config = dict(
    train_examples=245000,
    tokenizer='word',
    encoder_patch_size=[4, 4],
    decoder_width=192,
    decoder_activation='swiglu',
    nesterov=True,
)
Rows from block 2 of the image encoder of a small image captioner, named by matrix and row number. Rows with one number belong to one neuron. Each number is 500 + 25 x the weight over its row's rms, rounded and kept within 0 to 999. All counts start at 0. Numbers have three digits each.
After each neuron's rows are labels from the 100 images, of 14976, where the neuron reaches its largest size: "peak on" is the class under the peak; "peak at" is the part of the image that holds the peak. Only what is clearly more common there than usual is listed. The data: simulated grey scan slices of phantoms with and without marks.
# gate: MLP gate (encoder.blocks.2.mlp.gate.weight, 144x48), inputs 0-47
# fc1: MLP up (encoder.blocks.2.mlp.fc1.weight, 144x48), inputs 0-47
# fc2: MLP down (encoder.blocks.2.mlp.fc2.weight, 48x144, transposed), outputs 0-47

gate.122:505462464513471505460509487547477485514518525520486509513519499492503491548532482523496550530460557494487520518486472486481456481492492472472492
fc1.122:477481523525507486499496519492511532452550557477489471504509466516472512481503497477499507471477443564475509523517493509498518501485491535478477
fc2.122:517504495505466522506497498508485524531532454455440512533522477511481503525508537519460500549476474469523493521494455469503506498493532500475483
peak on: lung or cavity
peak at: top right

gate.13:440517490519519520497500450582513499515543500493481502481487491467507477526510522468536502510480460470495511507502509520488510488489518474544508
fc1.13:502503498510490499500525495450562524504443502491499518525497484506505504504494501488488526543445574493471475497506496479497460533533488507515500
fc2.13:457455518485474476509523487504524469497489520509510449496517544512494515519484519508474493521476446496531477477469454475545511508525471474518503
peak on: bone
peak at: centre; top centre

gate.82:527538534496519501550471525542472490495486496480460497484501482495492528463486477496446498524498539556515505551479503499482507504476512517500533
fc1.82:498498509498511475517528452545486500461473532475528497489525476479519536467466510475511481505485493474497527490513462477497438485513539482491544
fc2.82:475502484530503520480507503474502505521529484519505462481529500531478440501451443453484471544511474550504475495517508501487510468518491497508495
peak on: lung or cavity; soft tissue
peak at: centre

gate.132:507562507481515469476491477516464510445517460473511492486496519514512511518521471455522499495499482516475476515556538520503513501487498542466522
fc1.132:535513493481497512487522472504520491561490449472474497495511547494497535472488503534496520479495529461493552484445459485494496499497529508493517
fc2.132:481514508490482487542482533514545507479497545517496464499526523523498447506483541485478501507494467542478496497533448484483501552507518499515528
peak on: mark
peak at: centre

gate.53:507509488507500447524510455520498486506426453504488533470489508545508490527512550469509480521473515513526520484522476530486494520521503497522503
fc1.53:491466494535512500501534499451491529493480494487531465520510520470530513521516527495517507513516566490453459518467476474465518483479519526482518
fc2.53:482523497521516514516485502474471495500547503499510529482478444498452546476467491552504523500532541520504483493487553516479475486469514506479507
peak on: organ; lung or cavity
peak at: centre; top centre

gate.98:513488477512488520569531474482496524505547496496460484499553463460509510501495476472538533483537531507520514494494535515480512465499473504500504
fc1.98:499500519496461520510471499493496466491474488502518538503503520555456504499533500547505516481485452524472497507529528494523493518515505490448437
fc2.98:499490500523499485507463489408512527498498469497517488473470467479509533471488512488442510518513527479520496502493470513542481517539512482507491
peak on: air
peak at: top centre

gate.32:494502427498472508457505461498497511532500496474515504526484470486459498513504499497487501506508519438514537498533510511473506495467488542464456
fc1.32:490492422504512489537529488460532464537508500487481509518522510469499491514479487487503505480515545424528512510520513483526506518508500495526501
fc2.32:518512520463473490528449494514505455501472509471529493523528478497522491536486509454522521461507520513462508544463542508488477508517483525472489
peak on: mark
peak at: centre; middle left

gate.79:523542518483472499537517495443479464493465485503479518509481506528478517485454498464525476523486505468533529519520507444498486501480470504488535
fc1.79:505490456504483511536500507489504483493503482488514511500522495480572544490557476510538497477507526529466484479550477521467518489525528516474508
fc2.79:501480442500517480465483497498512525489504475451467456482485470537495528522507431464467521493478510518507491485514512505506522484500489451483494
peak on: soft tissue
peak at: centre

gate.38:466492499493527482492508507522468452484501489453481490513474510480480513545463545534515518480470484511455528480478526470493530492507474477529461
fc1.38:520464512488505531482493494442558538521472503491499510466492479487525544482487449452495525511518471530483507512483521498483486491520508509464471
fc2.38:508499505470456503480507499515478463499455465549519511506509485475512518479441504516511509521531469484541536496482483525516457475540494467497488
peak on: bone
peak at: bottom centre

gate.111:515508499491485489483527490493462496483503495503517518466489542466484498480558502546499458481510443471548495505497469498526484555522524510478490
fc1.111:448518468473475469459543498490497493517533501461503446527524487471486537475519508469506507480530492502481495505472506470498482492539523545487500
fc2.111:514485501542484502533496454474485486535516520498462519527535487531527536476476499546464502472494515473471524486475497485523502545486511454525507
peak on: organ
peak at: centre; bottom centre

gate.121:533507516540476527468462526561525475480493492487517480507506446536523489501497535466523472487496499534507494513489486503481504489497470471444487
fc1.121:551520499484516523462514488480469494524493489524486533506526446508522494511515530488530517486469511462485512530519532502479516452497479465458462
fc2.121:501496522503569535521524514493526523495538456505487530501481477455512510528463489491451465498546509492534510493493483486529521480517522511487479
peak on: organ
peak at: top left; top centre

gate.89:474493494479485500499507467549452490514551487481525497523522498492467501511515493466501495488512446501472573536524526511482480481520481515503532
fc1.89:512494472494515547541477520553512518524539522510504458480517528480461492523520475490522522494478428500521499484489507489502484477529523503465505
fc2.89:495485530493496479532544490465464508502492484533484539522480487491514511499464512500493495526472540516467505494502545506466479499485470483536576
peak on: organ
peak at: centre

gate.139:478485479463498480478506511465530490456525525513518463512503514482500533489460498440502466531485482469483502498542469537518495536535504497518526
fc1.139:514492477491499499459485544493494492437479515523506532484479509499527460463492523506508531507465504495539458493505534543495500495542528487454487
fc2.139:538484522530438499492443497510474495500493507500471491477501504465472522488495557504482476532482508499472468509495472527480497514496458509474449
peak on: organ
peak at: centre

gate.39:495524485538500503523490494499531512532525467505500486457470476481524509532532547494485478565513526524522494471547516506486487484464479497483539
fc1.39:506475535483490497553496491459532513544525496517517489465493514451467484531468506532521534526468493499504524471486469485456514525501518492532513
fc2.39:522513480520498515501455504492536450484506573441498502497488507525503522534507487513528440491470498495499522495494526489493538486457489509496499
peak on: lung or cavity
peak at: centre

gate.52:526482542473507521480556480497503473504477492480491559553560487452508507507495521488492495475470511480445494511512495517508481498516474493498500
fc1.52:515480494461539489517500451534506492496547431508485543501493472519498486496484504483556492472508511514487487483490520492492498480520557477532504
fc2.52:473536507463485536497484509506475466500497504496548516497510536504461502450487461492532533516488484513498501444468451504501481509522523494545497
peak on: bone
peak at: centre

gate.136:474509520468486475487474557525484503470514487536469527474508466521470457497520535499472502509463525465542506516481489467495466494517527468508488
fc1.136:476532495488486516464485457527499551508496499538541509519509517461524485475520490512508490491501517508522532467526473543500512464442527479484474
fc2.136:463529501481499494503482461474481515491499489487493509488485445510529504500459494502494535503460462477477516460469491507489445460540493463474468
peak on: organ
peak at: centre

gate.6:540523519498495526520470504565519506501521523494440538487526484487522508460494461481482507481461528459538497480512484493489490515499523466494492
fc1.6:458487475505491493477514497490544502528507452500528506516478509488490470501524541495548487487532484465510506486512486507524525515470507551474431
fc2.6:476464526494466533517480491493514534492450493516533541494505512477518527507504523519503524443528508479480508506437490503499500511488462516449522
peak on: soft tissue
peak at: middle right

gate.25:443522475514504489515510486450514531501473540467490528512490496473516488521515505480468522559493495484541443493502461503492523504467496517487520
fc1.25:508504501541497487497509455515485502545478512535463510560506506531500513494470535501486481521520510535475478475483522466444544507464484486504499
fc2.25:503511454526495533498482537498529476514502485516460515545519537548444529476499480522511527520521527527519472498499552518473492504503511484510517
peak on: lung or cavity; soft tissue
peak at: centre

gate.58:469536495495512475487494457490510490444527496491521551520464508490517492527520499526534506500451493466484457521524503520476496505547465503472521
fc1.58:506476497493511532478429502524507518561540527462519501481512520467523514504512482556502513473479514458512511503508466482510501483495532508470497
fc2.58:463508518460457491504547513500490494481489488505501508538473483544498508472449545532463545470499469528519494470514459484478483497496507511503509
peak on: bone
peak at: centre

gate.119:536470478490520482472529503518524483444527506539499487499504452489505489498474508511463510493487492569473462517541517497499511533519529521507471
fc1.119:465537493470511497467483482483483494426502449507516527463511494492471555475496507525489503492505508536477476473526515483476500539481496521511520
fc2.119:502495473520455452497449521490543497525507457516551527457499494450503525477469477480530508489510476494514508489532522497498480486496505486475474
peak on: mark
peak at: centre

gate.131:536488467493476486531483504486467509462577566504492502502511525500489500518505536530473499487502474479489540499508491462490498516527517530523526
fc1.131:535518464507478524536515514452499498459523496527509518506490494491528505510485506515512458453477439476515533511516532531500498531447492491487486
fc2.131:449521499448466497526523500460490470505456516489478474498515504487542488454507531508533547472495507537497469495509502533502495494530509494526470
peak on: air
peak at: top centre

gate.96:511493485560495439463504505489500523449506547479508526490523489501517485487542543512481551526497534487488501516494474530477512498513471512489489
fc1.96:496518516488478436539540494479514503456475488513518555499506492554533477488497522492518496489497509501508502505464513505480531549487543479489471
fc2.96:470487487507523474527482524480528494537508522508523483465445494495502512437530512539469469484526509543522521503448515511507518467520507494504497
peak on: organ
peak at: centre

gate.86:497486510506476429485491491481555518558484520476483493494495498477466487497493542505517489543498475500485483488476494504530544540537476482519508
fc1.86:475497505549506494509535478504493505532499487502536544507515537503471495512527491486469528503458501455507505498447478474507556450476509484476515
fc2.86:505497468528490491504501505494551495485548500496506532508502474502453543523460470437498495484519478489544486551477496507511506463513485511534489
peak on: lung or cavity; soft tissue
peak at: bottom centre; middle right

gate.75:515553454503510470493486519532489521520464544522496510513478483517482494514526529512546511488510510495461526476530505462504478502493430511494474
fc1.75:521530531557534479489472475543492490516515485521519504490521537518505472498482518513458505469493484485459502480500532490490468486490437508541484
fc2.75:504476495517453527487523521506553510525491522484533446483467538503486484492487531521530511486538487509540467506507484477493470474468523460498517
peak on: organ
peak at: top centre

gate.93:507518470532523542512472500483526480483487452492502530490521504505535505504487422467469537511472496476535557486501490523487490512484500508512487
fc1.93:510505511485470485511522521541465443503527520520512482500468533490489467492518524492496530460542485470502508482503430518504505506488505545483467
fc2.93:493492475504506473526449493456537465527471548516543484468512548472491527505518506537495480521534488499497502515468470484522517519506498502468528
peak on: soft tissue
peak at: middle right

gate.18:509487562536493461515514498497469483501500530506543478506536497528517485485518542509510527534518468468465484538492534458474500472510508475510478
fc1.18:511547485500504492534493494512483477506493495513458524471486522451490486460505517514454520522471511534549471557514505522486498506508520506463544
fc2.18:509463434535462499477491478495507522503504526543462514493537503515503478473540487515528477483534495516482474487524533529472482513489493467508462
peak on: bone
peak at: centre; top centre

gate.31:482492484500525564469493504517493525469517499478509532483491506471512462469522477539498525525505526496490478476566457484537515475501495479519528
fc1.31:447521512543512514490480489539495516520519507503502500487532544478469470497515487517473478559517515483526533473468491480519561484500506479478490
fc2.31:517491473530528482471489522490467566506483504474542490478464503492524476552513521519545532475508521488474482498532497481483477500476536478478495
peak on: lung or cavity
peak at: middle left

gate.120:552501472532492476506486484538514521451504535507460494508492532513488466495495515533516521535489464513474494475549544510517522477478500487463484
fc1.120:482514510457492517444536525462507465426504483519528519496494524485485499468492512527523475531489484506510537528464533476501504524511485501489523
fc2.120:489533484524494469481502462486499496508455473477483506486476476468548513526526471497522502484512465529524438533519493498483519447507488468516516
peak on: mark
peak at: centre

gate.3:486483499548476503454527479532530504463488480484516501461508481526465461502510517517494471528470495472501431473508503486484526502504499500545527
fc1.3:502505503483478500518566511474520446485488522519535519496534508494484510464470458472511501504515529487519462507548484508486483471478555506491518
fc2.3:491473510508483514539527507490515458462492550463484529515462468479508510522456536462508461535509512472504540482491491497522479489469511488531511
peak on: lung or cavity
peak at: centre

gate.48:525469518459498462506519488517489542458491467488540497513474510496453508514507484520483492508526472498476495554526534507543532472474502487530474
fc1.48:499485488513534483504510482488508524523562462528495504495538525492481473518458475503478522514481476551498492498532493518560487519554485523500518
fc2.48:484503472458542477486501494484458484478535506516447480464491505529508527538484530488470521462523528546526524521505481512521456510501518506500493
peak on: air
peak at: top right

gate.10:483470474497475484454488461490552518504534499484467536514495502509519491473514536500521531507467473477533509466546478479501517480516451514527515
fc1.10:472491511515527462495474502518507495519488449459490498461521525495480504475511527497434484495508507505545517501498481474463504463546541466504517
fc2.10:532474470467525501470484491482550445523480507488474525463496505514483505536480557483509525520492510462484524503525503449528488482494484489477488
peak on: lung or cavity
peak at: centre

gate.64:522506486492465497459509515494493489525476553532498497542511479494450533508509497465523469493479518499474464512528522501532447494515480530548488
fc1.64:517490531494476534521527501499477523502472465481481464475512527524502512517467517524490488499504500496528476549542450470459534446490496513471502
fc2.64:513527488490509509538511475528484484504503499518486500513482426497508528504494461492458554519520497517443499467462467515472499467497508515468513
peak on: lung or cavity
peak at: middle right; bottom left

gate.60:518509539494544500465502519518494525529477521481510495529491507458483470498470486504485492492485535500471518463515503519479544493462559505455458
fc1.60:502471547451475535510439497485540478507490512479489471499498467494532501490502527490525531505490531501486505488500560496542476481514504522489460
fc2.60:499475504458472495498473478498501497529482468491527455467514469477503485502488536504472463477515509530442508500462494517503431509526520485490527
peak on: lung or cavity
peak at: middle right

gate.28:508538485505529543433480514531509508435531505497487520495506512472476463531507485470511482470496469479492504532505549509491522513493486491518526
fc1.28:468507487480496495489531482474489509533478519493516538503476481497520510510488514511495545530559553503504505479505460511438449521491462504521501
fc2.28:515527499505444509495512520537493519524485492513483484500485532537484500515531533517473458509451436488504510526475481472503529544503473478518487
peak on: mark
peak at: centre

gate.26:488489437507507516471525512519500501560515523466494508468509558523493498486476511459523487492492485460528522464550513493485524508474504522483493
fc1.26:534465477483489540524526502508474488469518498484461550543562452508506533492495483471510489467515532463531483493497514501500509465504508501495491
fc2.26:485513506461502500460517507519529508519481523504484458499476437524517569470502485514513520505523496520466526522491509529493527523487491524455534
peak on: mark
peak at: centre; middle left

gate.69:470533504482504503513490502480456526552485496481488484550520520469490516505536515454525503524463563493510472519521468499510471535493485497478489
fc1.69:483482501484482499511518510528493475543464504480499471541538498488484521463478509480515499462496561516508538498511471471491490559495524520450509
fc2.69:494485480475488522494504477498486574512466470514480486524522417478506521541511487487492492492514536510471475518495513527516480494484467496526478
peak on: organ
peak at: centre